Weights of a small contrastive audio-text model: text encoder width 128, 26041 training examples.
Rows from block 24 of the audio encoder, named by matrix and row number. Rows with one number belong to one channel. Each number is 128 + 24 x the weight over its row's rms, rounded and kept within 0 to 255. All counts start at 0. After the name is the row's rms in percent of the matrix's.
# conv1: bottleneck pointwise conv (encoder.blocks.27.conv1.weight, 96x160x1x1), inputs 0-159
# conv2: growth 3x3 conv (encoder.blocks.27.conv2.weight, 24x96x3x3, transposed), outputs 0-11, a 3x3 kernel for each
conv1.5 096 [141 125 157 111 113 116 142 152 164 141 135 184 146 113 121 130  98 136 133 146 138 148 127 147 111 163 142 134 133  84 123 116 155 138 160 102 119 124 180 150 130 163 133 174 135 125 131 100 133 107 151 136 117 133 149 161 147 134 132 157 181 104 130 105 164 160 114 136 158 107 173 124 125  93 164  98 141 110 126  88 110 152 127 105 123 119 117  99 113 113 159 113 117 102 159 130 137 100 155 135 157 188 111  91 129 101 106 123 129 143 116 106 102 100 135  99 106 144  99 153  99 129  71  91  80 135 166 147 162 104 108  96 136 128  84 151 156 132  90 196 151 132 127 138 103 105 122 118 140 135 130 118 125 100  98 113 163 136 111  99]
conv1.6 097 [144 142 120 163 144 117 122 161 148 102 129 121 116 104 103 133  94 161 119 146 112 128 112  99 106 143  92  61 132  92 113 134 130  41 139 134 108 150 196  82 136 112 100 120 154 129 112 145 148 124 125 108 105 117 131 120 144 153 145 114 174 113 121 145 142 149 132 134 158 136 130 148  93  93 129 102 143 139 173 137 108 116 152  96 103 128 127  81  95  83 106 156 141 115 124 143 139 138  69 147 153 190 138 143 129 121 121 106 131 118 136 118 140  89 136 120 140 149 144 112 130 132  84 168 140 107 139 119 122 121 144 115 112 177 140 141 154 119 102 140  80 134 112 113 122 118  96 163  85 152 152  98 141 125 155 143 127 105 100 131]
conv1.7 090 [133 128 174 116 140 119 156 152 134 171 137 122 122 145 121 139 113 120  89 151 143 122 117 113 134 155 134 130 126 100 158 123 158 145 153 145 110 217 108 130 131 124  96 149 148 124 135 132 133 132 116  97 109 130 134 151 146 114  62 108  95 128 158 163 110 128  95 141 115 139 106 101 139 124  85 144 150 123 120 112 124 170 124  92 125 150 139 126  98 134 102 107 130 139 178 130 109 151 140 127 116 115 115 180 121 157 107 153 174 167 181 148 131 113 120 181 103 108  77 127 158 141 116 138 133 122 181 134 129 146 165 108 120 136 108 142 131 112 128 121 126 150 131 123  81 148 182 136  93  81 137 143  97 129 160  96 141 108  86 121]
conv1.8 093 [111 138 145 101 122 111 109 148  88 111 115  96 119 128 103 113 109 128 132 123 111 116  83 117 141 101 152 136 114  84 105 188 116 146  79 126 105  87 164 171 134 116  93 144 139 136  95 140 120 113  94 110 116  77 115 113 102  92  94 110  89 128 159 110 121 128 111 108 123 112 138  85 129 120 150 133 155 100 124 134 132 154 124 110 138  98 113 150 139 145 113  93  75 126 133 132 100 139  99  87 129 139 117 153  97 115 128 109  85 152 172 107 115 112 107 156 139 115  80 110  94 101 123 110 165 120 139 122  92  73 137 182  82 150 128 131  70 119 151 133  96 123  95 116 121 114 136 114 154 107 123 100 153 137 149 105 138 146 117 125]
conv1.9 096 [146 122 132 118  78 149 139 196 144  86 141 121 136 106 119 142 123 139 116 101 127 125 137 143 120 114 119 123 139  62  97 126 169  87 128 129 131 151 169 104 129 105 114 128 117 114 115 125 129 122 105 101 132 109 152 138 141 111  72 118 101 139 120 131 129 132 127 124 142 100 151  94 120 144 117  91  78 155 169 127 153  79  89 136 122 113 103 191 165 103 121 126 125 130 148 103 151 158 111 146  68 115 123 107  83 131 150 115 117 144 127 127 126 126 122 156 111 105 133 132  92 148  95 133 152 104 202 153 151 107 130 133 137 155 111 132 111  81 117 185 132  98 124 104 149  95 115 142 129 103 150 118  91 116 138  92 101 123 134 122]
conv1.10 104 [123 128 113 110 155 125 163 180 112 126 149 167 110 154 117 186 170 112 136 145 100 140 121 135 157 101 121  92  68 144 182  60 142 114 110 142 131 102 121 107  81 131 108 119 132  95 151 104  97  72  77 129 128 147 124 110 123 111 118 138 130 152 146 134  84 163 143 150 140 128 121 137 167 101 128 131 123 131 134 135 133 103 120 130 153 125 133 119  74 132 131 132 149  94 138 118 126  94 112 127 118 128 125 146 166 126 140 192 157 123  97 126 114  99  80 136 107 133 139 120  79  86 131 180 139 115 138 105 127 158 179 123 147 110 133 136 119 136 100 111  92 138 113 134 119 140  98 153 129  92 104 106 136 134 133 117  98 132 134 109]
conv1.11 106 [123 142 148 153  98 143 123 142 120 100 122 149 172 147 153 134 130 126 134 117  79 130 127 130 124 145 139 152 115 176 187  91 169 137 136 150 117  78  83  74 124  79 145 109 143 124 102 148 165 134 125 104 179 152 122 153 153 133 152 143 122 151 122 123 106 121 119 115 122 137 121 128 115 186 134 148 120  93 136 102 141 145 140 180 114 110 123 159 136 140 153  99 208 139 129 135 110 130  96 115 162  57 158 119 136 133 113 120 131 125 102 147 120 147 145 152 153 112 158 103 158  67 141 173 135 120 145 144 117 143 123 107 141 134 122 166 139 127 102 107 148 155 115 105 157 151 101 159 123 142 145 157 130 133 136 118 112 125 122 112]
conv1.12 097 [ 95 112 178 117 144 124 160 121 157 172  95 119 129  96 116  97 113 145  96 148 168 104 152 116 115 124 136 140 107 108 115 104 140 121 140 135 115 129 100  86 151 148  99 139 111  91 131 126  83 127 115 113 135 103 181 118 104 116 114  91 124 117 135 124 168 128 127 164 123 120 163 112 153 165 109 113 135 132 205 142  92 158 162 141 128 131 132 121 121  84  87 141 158 116 102 133 165 114 148 123 154 147  74 126 121 127 146 123 120 132 168 157 135 117 134 126 118 147 128 128 114 114 157 123 138  49 107 140 114 143 129 189 109 109 110 129 112 147 125 101 185 110 113 125 104 130 140 106 142 119 166 130 121 151 117 130 182 136  94 154]
conv1.13 100 [133 222 122 137 117 159 146 101 131 130  89 148 137 155  95 118 133 132  94 126 135  85 125 152 134 108 107 114 118 126 142 131 175 140 106 167 127 119 106 100 100 122 169 146 154 103 122 122 114  99 176 131 128 117  69 157  99 143 137 173 125 129 116 173 107 113  87 126  97 136 115 109 114 129 151 143 112 116 105 128  76 116 126  74 138 168  79 131 130  83  91 123 121 103 118 142 112 113 124  99 127 141 127 103 109 131 147 108 141 122 103 104  92 119 115  91  93 102 133  82 140 121 147  97 163 133  94 173 125 119 149 103 118  95 151 103  97 131 131 102 111 128 176 132 142 118 131 154 146 112 109 127 118 136 102 102 126 111 136 130]
conv1.14 093 [102 134 152 128 124 144 126  98 132 144 139 136 121 131 131 125 132 145 101 147  79 112 143 134 144 119 104 159 130 152 162 124 141 147 163 130 108 184 153 129 140  30 149  67 127 141 121 121 119  92 113 115 171 107 136 105 137 128 128 113 128 142 110 112 169 146 106 142 133 123 106  98 150 195 125 117 146 126 130 157 140 122 138 109 146 146 138 140  98 119 115 125 150 100 167  98 153 153 138 143 230 132 121 101 111 105 102 132 100  98 127 139 130 144 129 131 113 140 130 154 137  97 112 136 132 108 116 119 139 135 140 118 120 156 109 141 176 125 128 138 124  89 120 119 181  89 172 122  90 103 142 121 119 113 108 182 141 117 107 106]
conv1.15 106 [143 141 163 109 113 146 109 150 150 124 112 118 124 145 103 134 110  83 129 202 119 102 111  93 123 148 113 110 113 122 101 154 122 180 130 146 129 160 148 135 163 160 128 120 133 111  76 126 139 151 128 138 125  88 101 167 128 139  79 127  87 100  85 119 139 130 106 127 118 120  99 160 131  94 143 111 201 124 150 136 121  97 112  84  96 102 138 131  97 153 114 110 146 135  97  81 146 116 158 110 129 148 132 120 155 141 149 140 119 123 127 139 119 129 116 156 124 107 125 112 142 120 135 107 115  96 168  89 136 129 117 116 116 106 140 122 101 134  81 176 133 138  92 103 166 129 187 127 119  90 153 125 113 115 171 108  98 119  94 155]
conv1.16 105 [113 134 185 108 119 111 156 110 108  87 124 117 101  99 116 124 129 167 119 132 137 119 144 161 133 154 137 130 132 153 120  81 115 112 121 146 135 133 146 158 125 147 120 170 137  95  95 102  85 111 113 138  96 128 119 114 136 152 137 111 129 140 114  89 155 141  93  93 177 108 117 120 138 139 191 126 118 145 140  95 100 146 140  93 129 111 117 150  59 132 145 166 147 104 134 143  94  95 156 134 131 139 111 161 126 112 107 133 130 107 144  87 145 121 134 111 160  92 126 165  93 104 128 103 163 131 162 160 119 129 128 108 125 121 123 127 202 169 148 134 137 131  73 129  97 175  74 113 113 134 136  83 143 124 136 102 118 115 114 130]
conv1.17 102 [132 133 102 106 158 144 102 144 123 129 133 142 132 130 168 106 102 118 137 144  89 172 137 190 142 156 166 157 108 142 103 116 153 142 109 111 160  86 145  91 116 193 160  84 128 144 107 121 163 116 132 144 114 140 152 147 158 149 155  89 102 117 159 111 130 137 109 135 135 115 126 137 143 130  95  86  86 123 101 113 138 116 108 137 128 109 135 101 104 136 150 118 127 121  44 122 123 143 119 113 126 105 122 115 137 108  89 116 107 214 121 173 133 116 130 109 130 166 103 157 145 145 145 161 137 137 138 135 154 109 144 111 134 107 122 152 141 144 130 153 131 106 117 169 100 117 118 158  99 114 109  83 107 122 103 145 111 151  93 127]
conv1.18 112 [116 125 143 116 155 143 103 128 108 135 147 116 100  99 117 160 144 136 120 107 142  95 155 114 113 167 127 182 109 119 125 110 128 157 144 104 128 110 157  81  86 127 104 106 108 118 121 111 135 155 144 135 120 102  88  70 104 109 114 148  54 118 132 130 146 129 129  78 115 136 132  93 114 157 114 108 139 118  95 107  72  92 121 155 110  85 148 136 141 155  89 115 103 123 130 127 113 157 156 123 177 199 142 122 116 151 184 129 130 149 135 171 133 100 128 119 154 144 127 108 127 137 152 130 144 103 125 157 103 131 125 124 116 109 117 134 164 154 170 109 113 139 132 124  67 111 117 134 145  93 131 117 133 118 114 153 170 134 105  93]
conv1.19 098 [124 121 186 103 130 118 134  96 129 155 106 116 135 134 128  96 130 127 149  79 146 110  97 120 155 147  87 149 154 119  94 138 111 184 124 120 103  92 186 126 135 140 159 140 124 112 116 104 114 129 104 123 132 169 151 198 118 150  85 134 118 144  93 141 115 141 128  98 126 123  99 132 145 169 101 155 151 127 140 143 176  76 109 132 132 169 127  78 154 185  93 138 111 107 151 117 126 141 154 140 150 145 121 100 129 118  79 125 155 112 127 146 147 112  97 157 136 137 136 117 109 118 128 100 124  92 165 163 154 111 133 134 107 118 147 133 109  86  94 180 129 125 122  94 121  88 119 151 112 108 125 143 134 121  91 117 107 134 130 133]
conv1.20 097 [115 120 164 112 142 123 109 120 126 104 114  78 146 147 128 118 122 121 131 113 103 133 127 158 130 110  97 142  98 118 124 114  88 119  86 125 148 145 126 125 151  88  99 128 100 116 111 138 101 133  86 129 104  84 148 113 119 143 134 120 145 128 109 103 101 124  90 124 145 125 100  95 122 146 117 144 111 110 112  90  90 164 121 102 144  98 100 108 133  77  76  92 109 118  99 119 101 125 157  99  97 125 121 123 133 144 169 114 103 130  85 107 132 101  95 139 171 139 128 127 123  94 209 109 140  93 151 115 105 102  88  83 109 119 114 126 131  85 140  87 130 124 101 108 128 185 107 122  88 130 123  70 114 125 130 116  97 109 121  99]
conv1.21 087 [122 154 147 116 133 140 191 137 127 108 106 150 129 115 117 113 102  88 113 139 104 126  79 144 126 137 115 143 103  72  98 131 118 106 102  96 133 118 125 145 154  79 180 108 129 110 115 131 134 136 114 130 125 120 115 116 152 114 154 124 139 100 120 147 149 136  97 103 157 109 158 121 100  96  87 131  91 149  87 107 106 161 123 114 144 111  99 194 133 102 120  92 151 120 180 157 124 152 138 114 140 141 129  81 105 139 143 126 159 208 129 129 143  98 118 161 145 126 124  95 115 108 107 119 189 110 138 135 153 123 119 119  94 109  97 116 168 134 120 126 155 143 116 111 167 148 145 139 110 125 110 115 108 152 123  80 142  91 113 125]
conv1.22 114 [131 119  86 119 141 124 108 129 117 134 118  84 110 174 119  97 118 138 115  89 204 143 115 148 114  82 162 196 141 137 105 132 148 132 122 128 144 116 176 143 128 126 117 108 129 153 145 128 125  95 107  78  70 123  85 121 134 107 120 132 134 125 124 155 132 134 155 114 115 101 121 143 201 189 132 128 170 123  91  71 144 126  99 106 113 142 134 133 122 108 122 125 145 142 116 109 125 143 104 121 142 119  88 194 124  89 109 119 120 122 133 130 151 128  97 142 104 104 103 126 125  91 134 138 120 127 132 141 134 120 126 116 112 103 111 123 109 149 125 193 110 138 113 161 161 135  97 134 134 113 114 151 128 106 111  85 127 162 141 119]
conv1.23 105 [138 123 127 135 135 106 123 128 164 115 120 129 112 116 134 142 109 172 104  93 164 125 140 161  93  75  65 192 133  98 146 125 135 123 114 104 151 105  98 116 132 135 116 122 132 118 118 145  97 122 111 120 116 123 156 178 111 137 142 197 131 114 117  91 115 116  89 103 154 118 155 119 121 165 107 120 110  93 125  98 131  92 106 140 103 117 110 129 118 148  74 129 128 118 151 135 128 132 105 155 127 147 110 160 151 149 173  95 120 152 143 123 101 154 116  87 134 156 133 105 114 108 180 110 137 142 161 128 132  97 147 126 147  81 103 105 106 117 135 167 157 132 112 146  93 128  89 136 143 147 112 150 136 126 140  75 179 107 138 165]
conv1.24 105 [173 125  86 138 130 117 123  90 115 143 125 174 119 119 131 125 106 181  96 118 150 176 119 155 131 146 131 151 147 119 145 144 124 158 110 131 130 144 137 125 135 145 107 146 123 113 156 131 160 104 126 165 117 160 136 114 120 106  94 165 184 108 145 131 165 166 109 137 131 119 136 158 150 134 207 115 139 144 115  92  73 122 148 118 131 142 121 169 126  87  97 131 123 114 127 147 138 147  86 129 138 103 114  98 115 113 159 145 134 124 124 170 140 107  73 143 113 146 125  97 123 125 147 118 128 158  81 117 143 129 148 102 122 131  76 178 106 105 133 165 141 134 126 133  76 156 173 145 132 104 117 119 147 125 144 101 151 116 126  78]
conv1.25 099 [101 158 188 127 110 138 140 104 121 112 128 125 134  88  97 117 121 140 132 115 102 133  88 128 109 110 128 140 145 135 104 102 116 129 135  92 139 138 116 158 115 147 102 141 118 117  94 145  79 116 147 132 123  99 105 109  94 200 127  99 104 125 128 102 182  90 121 115  99 114  82 133 136 114 171 139 117 126 126  96 127 124 141  75  87 146 183 149 118 109 115 104 152 111 142 109 126 134 113 109 135 136 122 138 115  90  86 130 112 139 127 107  96 135 104 108 130 109 120 154 154  80 177 106 185 142 139 113 138 118 135 106 118 118 124  94 127 129 173 119 113 124 130  97 138 177 111 110  95 159 166  83 162 136 182 140 136 134 138 121]
conv1.26 110 [157 137 169 124 110 112 124 130 134  82 126 106 109 144 107 134 138 136 162 160 110 125 117 134 119 126 131  95 119 129 117 112 116 123 121 108 146 115 125 110 149 147 128 136 123  77 124 160 148 102  95 104 134  46 153 151 140 122 135 108 130 138  78 114 126 118 119 121 120 124 114 110 148 173 142 138 109 126 156 135 111  96 112 112  95 138 122 125 109 135 137 135 112 116 124 132 117 139 146 156 120  59 123  92 104 119 129 142 232 122  86 117 132 142 147  87 146 109 139 134 116 154 143 111 180 125 165 125 183  98  71  90 119 148 111 167 167 181 112 120 112 139 122 129 166 156 149 108 122 157 137 129 154 130 128 143 144 148 106 102]
conv1.27 112 [100 110 132 128 135 146 123 141 136 111 131 122  96 132  95 111 112 155 112  72 227  65 161 132 133  63 110 164 152 133 146 107 116 121 145 112 164 122 100 135 117 131 127 119 104 145 106 120 105 153 142 109 158  76 101 184 123 133  95 151 126 116  93  87 125 109 108 118 139 112 116 142 187 128 173 130 104 132 124 114  82 124 121 115 138 108 133 124 113  86 122 114 157 110 133 101 101 137 162 133 129 144  92 127 112 133 120 124 133 119  94  99 137 140 120 103 122 139 103 129 131 145 145 128 102  94 101 138 123 139 109 106 143  91 116 115  91 157 131 127 177 126 125 154 107 141 119 137 130 146 112 116 120 113 145  88 115 134  94  70]
conv1.28 109 [122 142 167 106 118 113  96 113 123 106 124 118  76 117 114 135  82 142 119 105 162 101  96 132 103 109 158 179 114 177  76 136 112 111 109 130 167 101 117 150 121 137 153 159 119  96 120 134 135 117 159 104 110 101  96  99 118 122 128 120 140 138 158 112 114 100 119 110 114 111 130 118  54 151 127 111 103 124 126 146  92  96 126 143 100 104 112 140 108 139 111 126 148 137 116 106 111 120  87 120 166  88 128 148 156  94 109 133 115  89 130 118 125 142 121 146 135 128 119 119 138  81 129 120 143 118 166 156 140 125 126 115 140 126 106 153 149 127 103 107 199 131  86 126 108 190 111 144 113 165 127  52 141 104 152 146  97 125 114 115]
conv1.29 095 [125 146  98 135 106 146 107 118 171 127 158 133  82  96 130 125 102 141 167  96 123  89 134 127 142  95 164 139 131 128  82 166 144 142 111 129 130 120 127 186 109 110 110 136 137 108 102 160 126 142 146 138 126  79  87 110 143 134 147 150 147 103 148 111 125 115  85  97 151  91 124 125 135 120  57 156 168 164 114 135 117 122 136  69 167  97 125  82  93 156 144 158 115 123 139  98  99 168  95 129 169 177 114 172 119 146 117 149 129 101 124 134 149 110 127 148 127 126 138 137 146 119  86 128  86 121 117 100 122 119  90 124 111 127  93 131  95  98 102 110 145 150 137 119 143 120 142 132 136 149 103  97 150 157 111 118 116 117 101 131]
conv1.30 105 [124 142 172 129  99 126 141 120 134 196 137 124 152 111 124 117 127 119 170 126 146 140 150 110 141 160 148 157 135  75 102 159 141  87 144 131 163 134 150 119 113 170 112 125 139 129 133  89 142  99 142 127 145 116  93 112 139 134 122 111 111 160 114 118 107 137 160 128 115 114 130 117 136 110 108 124 120 137 152 152 188 123 140 172  86 106 137 118 199 126 177 148 140 136 158 123 173 126 152 159  75 104  92 128 162 127 130 165 172 172 122 109  97 105 109 125 145 125 148 130 163 142 159 104 174  80 137 126 136 110 100 139 129 151 140 152 131 169 135 138 152 115 132 153 126 118 111 149 152 135 144 139 130 141 171 166 146  89 154 114]
conv2.5 079 [143 181 180 103 116 108 131 133 132 157 165 119 103 107 101  94 101 106  98 110 130 172 137 115 102 119 107 167 154 150 133 147 124 105  84  77 158 137 154 101 132 105 144 152 134 110 141 131 104 149 124 103 100 160 158 125 130 137 130 115 124 142  99 108 123 126 146 123 153 126 112 120 117 131 106 124  95  95 137 139 147 140 127  98 126 138 122 111 102 126 115 119 107 168 136 163 153 168 149 152 190  98 164 163  99 135 119 124]
conv2.6 094 [ 92  57 111 155 123 112 136 118 107 125 114 121 106 108 107 135 130 136 103 106 105 129 149 144 128 179 121 138  80 155 134 128 117 150 160 143 132 116 124 136 137 121 130 125 117 116 121  79 113 175 103 143 125 122  95  74 124 105 185 153 163 130 127 113 123 136 147 135 142 140 113 142 113 119 145 133 107 132 143 138 159  98  94 118 113 146 134 146 130 138  72  78 111 110 119 148 150 133 114 132 245 120 187 193  73 112 102 117]
conv2.7 093 [ 96 133 105 152 139 116 151 142 129 133 179 161 114  98 104 147 120 138 111  70 119 107 148 131 135 147 121 139 155 107  79 121 123 116 113 132 110  99 120 128 118 136 162 138 132 156 135 121 165 162 117 132 133 137 152  97 134 109 153 127 139 102 109 140 186 125 180 131 133 142 111 116 112 132 133 121 104 135 118 204 130 148 129 147 117 136 125 104  84 115 117 129 124 124 119 107 123 129 146  87   6 120  95  99 144 184 227 165]
conv2.8 087 [108  95 119 162 150 162 132 171 156 113 110 152 126 131 153 140 152 156  94  71 127 163 156 169 137 136 103 110 124 111 117 126 102 192 193 167 118 118 139 117 133 163  99 100 114 133 163 172 114 126 178 113 145 118  98  92 129 160 133 158 144 148 159 127 129 111 142 113 123 122 143 123  98 114 105 113 151 123 138 141 141 131 151 184 108  81 131 123 113  95 173 145 156 115 123 101  86 101 115  79 116 125 135 115 146 149 129 129]
conv2.9 100 [132 148 124 160 116 123 139 148 129 109 108 111 129 109 129 126 137 129 134  86 115 134 168 134 122 145 109 152 140 129 126 122 115  99 104 124  94  97 101 123 129  99 166 136 151  99 133 146 106 140 143 125 115 119 156  86 108 139 137 112 118 139 128 155 170 120 160 132 100 102 136 126 132 116 101  90 110 123 170 200 161 108  90 106 127 123 166 127 132 112 170 158 148 148 121 118 125 112 116 130 129 150 129 141 155 129 108 121]
conv2.10 092 [105 126 110 106 100 105 143 140 140  97 109 118 151 151 148 130 131 133 157 147 115  69  94 167 123 124 129 146 144 156 126 115 140 126 116 139  88 103  95  99 128 123 122 112 131 180 112  83 175 130  83 125 121 123 168 135 120 116  87 160 125 110 129  77  89 107 111 115 123 113 125 131 140 123 143 145 131 127  97  89  93 122 135 107 110 124 117 138 157 124  84  75  85 162 146 126 121 121 150  63 108 147 119 137 150 127 139 136]
conv2.11 102 [ 99  77  69 116 115 114 101 136 124 142 168 146 109 126 107 121 102 111 124 118  93  67 114 153 143 150 163 128 126 130 125 132 101 119 115 114 126 114 102 154 140 116  98  81 105 158 128 123 188 117 112 144 127 137 136 117 107 101 104 143 123  65 111  47 112 141  75 155 152 106 147 149 101 119 120  94 125 160 142 106 117 139 136  93 107 117 141 106 171 148  80  84  96 117 135 104 102  95 101  97 103 127  93 147 115 125 142 114]
conv2.12 092 [136 124 144 164 144 116 158 146 131 135 107 134 128 136 157 124 153 130 122 115 127 156 129 126 103 113 114  95  99  73 126 117 141 147 183 145  85  80  90 139 144 169  98  84  70  96 120 113 127 127 143 104 124 117 152 152 139 125 138 143  96 142 111 143  97 106 176 163 102 151 174  83 105 104 117 136 121 109 101 171 151 150 154 154 125 112 139 105 116 121 186 193 178  87 104  96  71  72  87 168 149 148 152 114 113 153 176 120]
conv2.13 090 [113 139 116 103 118 109 127 160 152 130 134 127 134 171 139 117  97 117 134 155 143 114 140 136  98 112 102  99  90 101 111  99 121 168 175 159 148 153 128 135 143 151 127  95 125 162 188 145 177 187 153 116 117 133 117 138 127 100 120 136 119 127 125  98 115 168 124 129 156 103 117 113 132 135 131 160 136 140  94 102 103 131 108 119 132 113 123 145 121 130 114 114 122 154 145 144 151 155 151 110 142 127 137 116 122 114 131 102]
conv2.14 107 [126 106 120 140  80 126 115 137 139 137 155 148 123 112 125 121 121 128 124  83 106 115 116  99 146 250 155 153 181 141 126 123 118 125 104  93  84  95 121 132 114 137 129 105 138 131 112 126 150 148 124 136 134 119 122  69 134 140 172 162 118  13  59  87 130 132 131 151 144 177 164 142 125 115 134 126 117 122 143 173 146 139 156 128  94 107 105 115 178 145 133 135 146 124 106 125 123 120 130 137  87 116 135 136 101 129 152 125]
conv2.15 083 [105 152 133 116 114 115 148 113 139  92 149 118 105 117 102 123 116 123  93  80 146 136 126 128 128 139 135 145 135 137 145 119 139 116 117 119 112  92 117 109 121 135 183 168 144 100 154 128  96 167 154 121 135 150 141  69 124 147 154 109 119 137 123 134 177 148 117 145 121 120 128 138 133 135 140 113  93  96 156 172 156 109  84  82 162 151 129 105 124 108 117 134 144 138 111 160 145 126 122 108  61 137  97  84 143 127 134 141]
conv2.16 113 [122 140 136 137 151 106 101 139 107 103 102 122  89  92 115 122 108 104 104 127 104 118 123 144 101 103 119 159 155 123 142 123 104 117 111 116 153 146 165 128 126 118 124 148 136 126 124 157 108 113 149 125 123 156 127 128 115 108  98  96 120 135 162 102 103 108 104 115 127 102 111 100 128 134 131 123 121 119 158 134 157 162 163 145 114 110 116 113 108 139  71  79  88 137 140 136 112 129 121 136 145 121 121 121 129 122 121 137]
conv2.17 094 [137 219 100  88 136 112 120  89 107 190 164 120 130 113 100 125 125 126  97 108 128 137 159 155 101  30  92 151 153 138 110 109 109 133 127 133 121 124 128  95 109 118 150 152 130 123 126 137 111 107 124 147 145 182 121 178 106 161  84  77  99 235 169 127 122 128 135 153 107 110 134 138 119 108 104 126 144 119 130 118 116 131  93 102 141 120 149 109 103 121 118 160 113 122 127 122 144 130 116 152  89 109 119 145 132 123 182 148]
conv2.18 097 [122 116 115 115 122 112 124 125 115 109 106  88 162 125 138 139 158 132 108  83 131 169 145 141 116 135 137 121 149 151 128 132 126 117 102 137  93  92 122 120 137 148 177 152 159  87 124 134  95 143 119 120 130 140 129 138 112 145 103 124 122 161 133 128 102  93 169 143 109 167 159 131  93  93 108 108 151 104 135 150 144 145 119 168  46  77 107 120 113  91 138 155 113 106 119 104 152 132 144 101  84 160 100  70 146 147 164 163]
conv2.19 112 [157 153 132 122 131 134 132 159 145 143 182 174  89  71 105 101 114 111 135  98 127 135 113 120 109 174 108 151 167 134  86  99 111 123 100 113  82  97  91  94 101 146 185 172 162 127 144 139  91 114 157 115 141 149 140  94 119 138 141 120 133  87  94 106 118 119 116 144 129 142 115 130 136 151 130 109 104  96 153 171 137 122 118  99 145 160 107 130 129 123 135 135 143 153 131 140 146 174 138 129  87 140 120  92 117 139 152 129]
conv2.20 085 [ 90 125 132 133 137 170 146 122 106 110 101 135  99 115 103 119 115 118 117 139 140 142 143 130  89 107 130 120 102  94 141 168 141 137 150 161 108  96 118 143 145 144 120 126 121 127 130 149 123 137 141 126 125 110 128 164 142 124 134 113 114 139 125 135 119 106 111  90 141  92 116 144 121 120 112 131 125 132 154 134 123 179 189 184 122 104 106 107 128 142 151 137 171 118 125  97 106 129 126 148 145 144  80 107 103 111 136 140]
conv2.21 091 [108 106 112 146 161 138 142 169 139 162 139 121 111 125 140 115 128 140 109  66 120 128 170 112 127 156 136  93 130 154 102 121 136 109 117 139 115 117 111 150 128  96 117 116 120  99 132 176  84 148 168 117 115 136 147  67 145 126 126  99 127  73 141 167 184  94 194 150 107 151 189 104 128 125 123 115 160 144  82 128 130 155 122 143 121 112 129 108 113 116 134 133 108 131 123 103 131 130 120 165 169 109 153 180  99 164 158 132]
conv2.22 138 [179 190 179 130 135 127 137 128 112 127 129 146  98  87  91 123 112 107 142 138 140 138 129 109 122 149 112 214 217 158 173 167 133  78  66  76 179 151 139  90 104 107 151 166 158 126 129 142 109 117 133 140 132 139 122 127 128 132 121 112 126 125 128 125  88 111 114 137 137  79 101 116 146 142 140 119 105 100 151 147 135 185 186 155 113  99 120 103 126 126 105 105 116 159 144 160 106 121 111 156 143 147 118 125 155 136 131 153]
conv2.23 113 [170 148 144 124 134 117 134 180 125 155 148 151  93  88 101 109 124 124 152 147 140 117 105 106 115 143 116 168 184 157 117 137 117  65  70 109 127 129 125 117 103 125 178 177 178 123 142 142 115 125 125 120 129 127 145 128 121 144 105 105 116  98 128 153 127 115 124 135 114 105 151 113 137 143 130 109 131 116 151 151 125 145 147 116 159 150 122  92 108 123 152 150 143 162 161 144 116 124 113 189 161 135 168 154 134 137 131  94]
conv2.24 093 [193 182 148 135 145 132 124 129 111 143 171 123 130 117 110 130 126 106 128 127 134 188 159 121 151 155 131 160 201 174 125 153 145 102  90 115 151 147 139 102 125 109 171 161 155 121 117 118  97 169 121 123 154 134 111 101 129 148 170 111 153 126 147 146 148 128 174 150 149 129 113 118 117 121 113 113  88 115  61 107  88  99  88 111 103 117  99 144 141 145  98 115 100 167 156 153 175 194 149 116  86 113 131 119 122 175 185 135]
conv2.25 110 [138 124 135 139 133 151 138 110 123 107 121 128 104 118  96 121 121 121 133 117 142 106 125 135  96 105 113 146 136 124 133 131 108 127 140 125 116 131 134 124 151 126 138 143 130 123 137 143  95 140 148 127 143 133 124 128 101  88 109  90  96 117 141 100 100 122 120 122 117 106 120 128 135 130 120 113 123 125 139 155 129 156 146 162 107 122 109 122 129 135  91  99 122 166 145 149 131 128 129 115 116 122 108 119 130  94 108 133]
conv2.26 112 [118 134 156 113 137 139 121 135 116  85 118 115 123 125 107 110 116 107 135 139 121 110 139 139  94 119 125 174 132 126 141 128 125  92  73  94 137 132 122 164 137 142 121 143 120 124 148 134  95 125 118 133 117 121 124 126 122 108 119 125 139 136 145  81 130 141  84 134 174 104 136 137 143 119 121  52  38  30 233 205 206 147 146 118 139 131 162 112 132 121 130 105 132 135 145 143 139 120 127 118 114 139 113  96  87 120  89 133]
conv2.27 117 [245 215 197 137 154 120 132 131 121  81  78  74 143 119 134 128 107 110 144 154 132 163 113 115 130 141 115 153 163 131 190 178 136 106 121 105 191 164 164 114 104 104 143 145 150 115 130 134 127 145 143 132 131 146 129 159 138 137 121 118 119 126 126 108 110  92 118 129 129 125 119 107 145 161 141 109 127 129 114 110 118 150 178 146 175 176 162 115 116 116 110 118 139 132 145 138 115 130 120 175 155 130 133 142 119 123 159 121]
conv2.28 096 [135 166 154 131 164 152 132 149 129 102 118 109 133 148 144 116 118 130 122 120 120 123 127 119 117 131 116 103 101  89 150 136 136 134 115 112 112 126 129 122 104 127 125 137 153 122 132 165 105 115 182  99 138 138 161 121 129  96 131  91 110 128 107 108 124  98 102 145 124 144 176 113 124 135 132 128 135 115 177 108 132 154 144 111  87 101 129 152 151 143 147 136 166 136 136 133  86  95 103 131 116 110 149 122 119 176 170 122]
conv2.29 092 [107  76 128 115 128 119 126 143 125  81  79  98 140 139 136 132 137 138 136  84 114 115 118 129 113 140 149 123 146 153 130 127 117  99 113 106 100  84 117 133 141 159 149 143 154 146 148 183 156 124 217 124 116 116 153 112 106  89 168 139 116 121 108  88 122 142  82 128 123 148 152 126 118 119 108 151 137 132 143 126 143 115 118 149 126 157 138 137 129 125 126 113 135 129 116 139 139 127 104 126 179  83 150 159  85 129 139 129]
conv2.30 122 [117 155 116 108 142 104 121 130 114 123 112 110 137 135 118 139 108 129 126 121 112  79 138 159 117  85 116 171 126 113 129 120 132 118 101 104  87  89 103 159 139 121 151 154 145 104 138 128  87 137 119 130 119 128 161 148 113 125  96 107 102 161 147  84 129 144 143 127 130 132 121 136 141 142 124  65  50  79 190 247 198 133 133 137 113 120 143 119 123 116 120 128 111 123  99  99 148 123 130 121 104 161 101 138 121 135 145 137]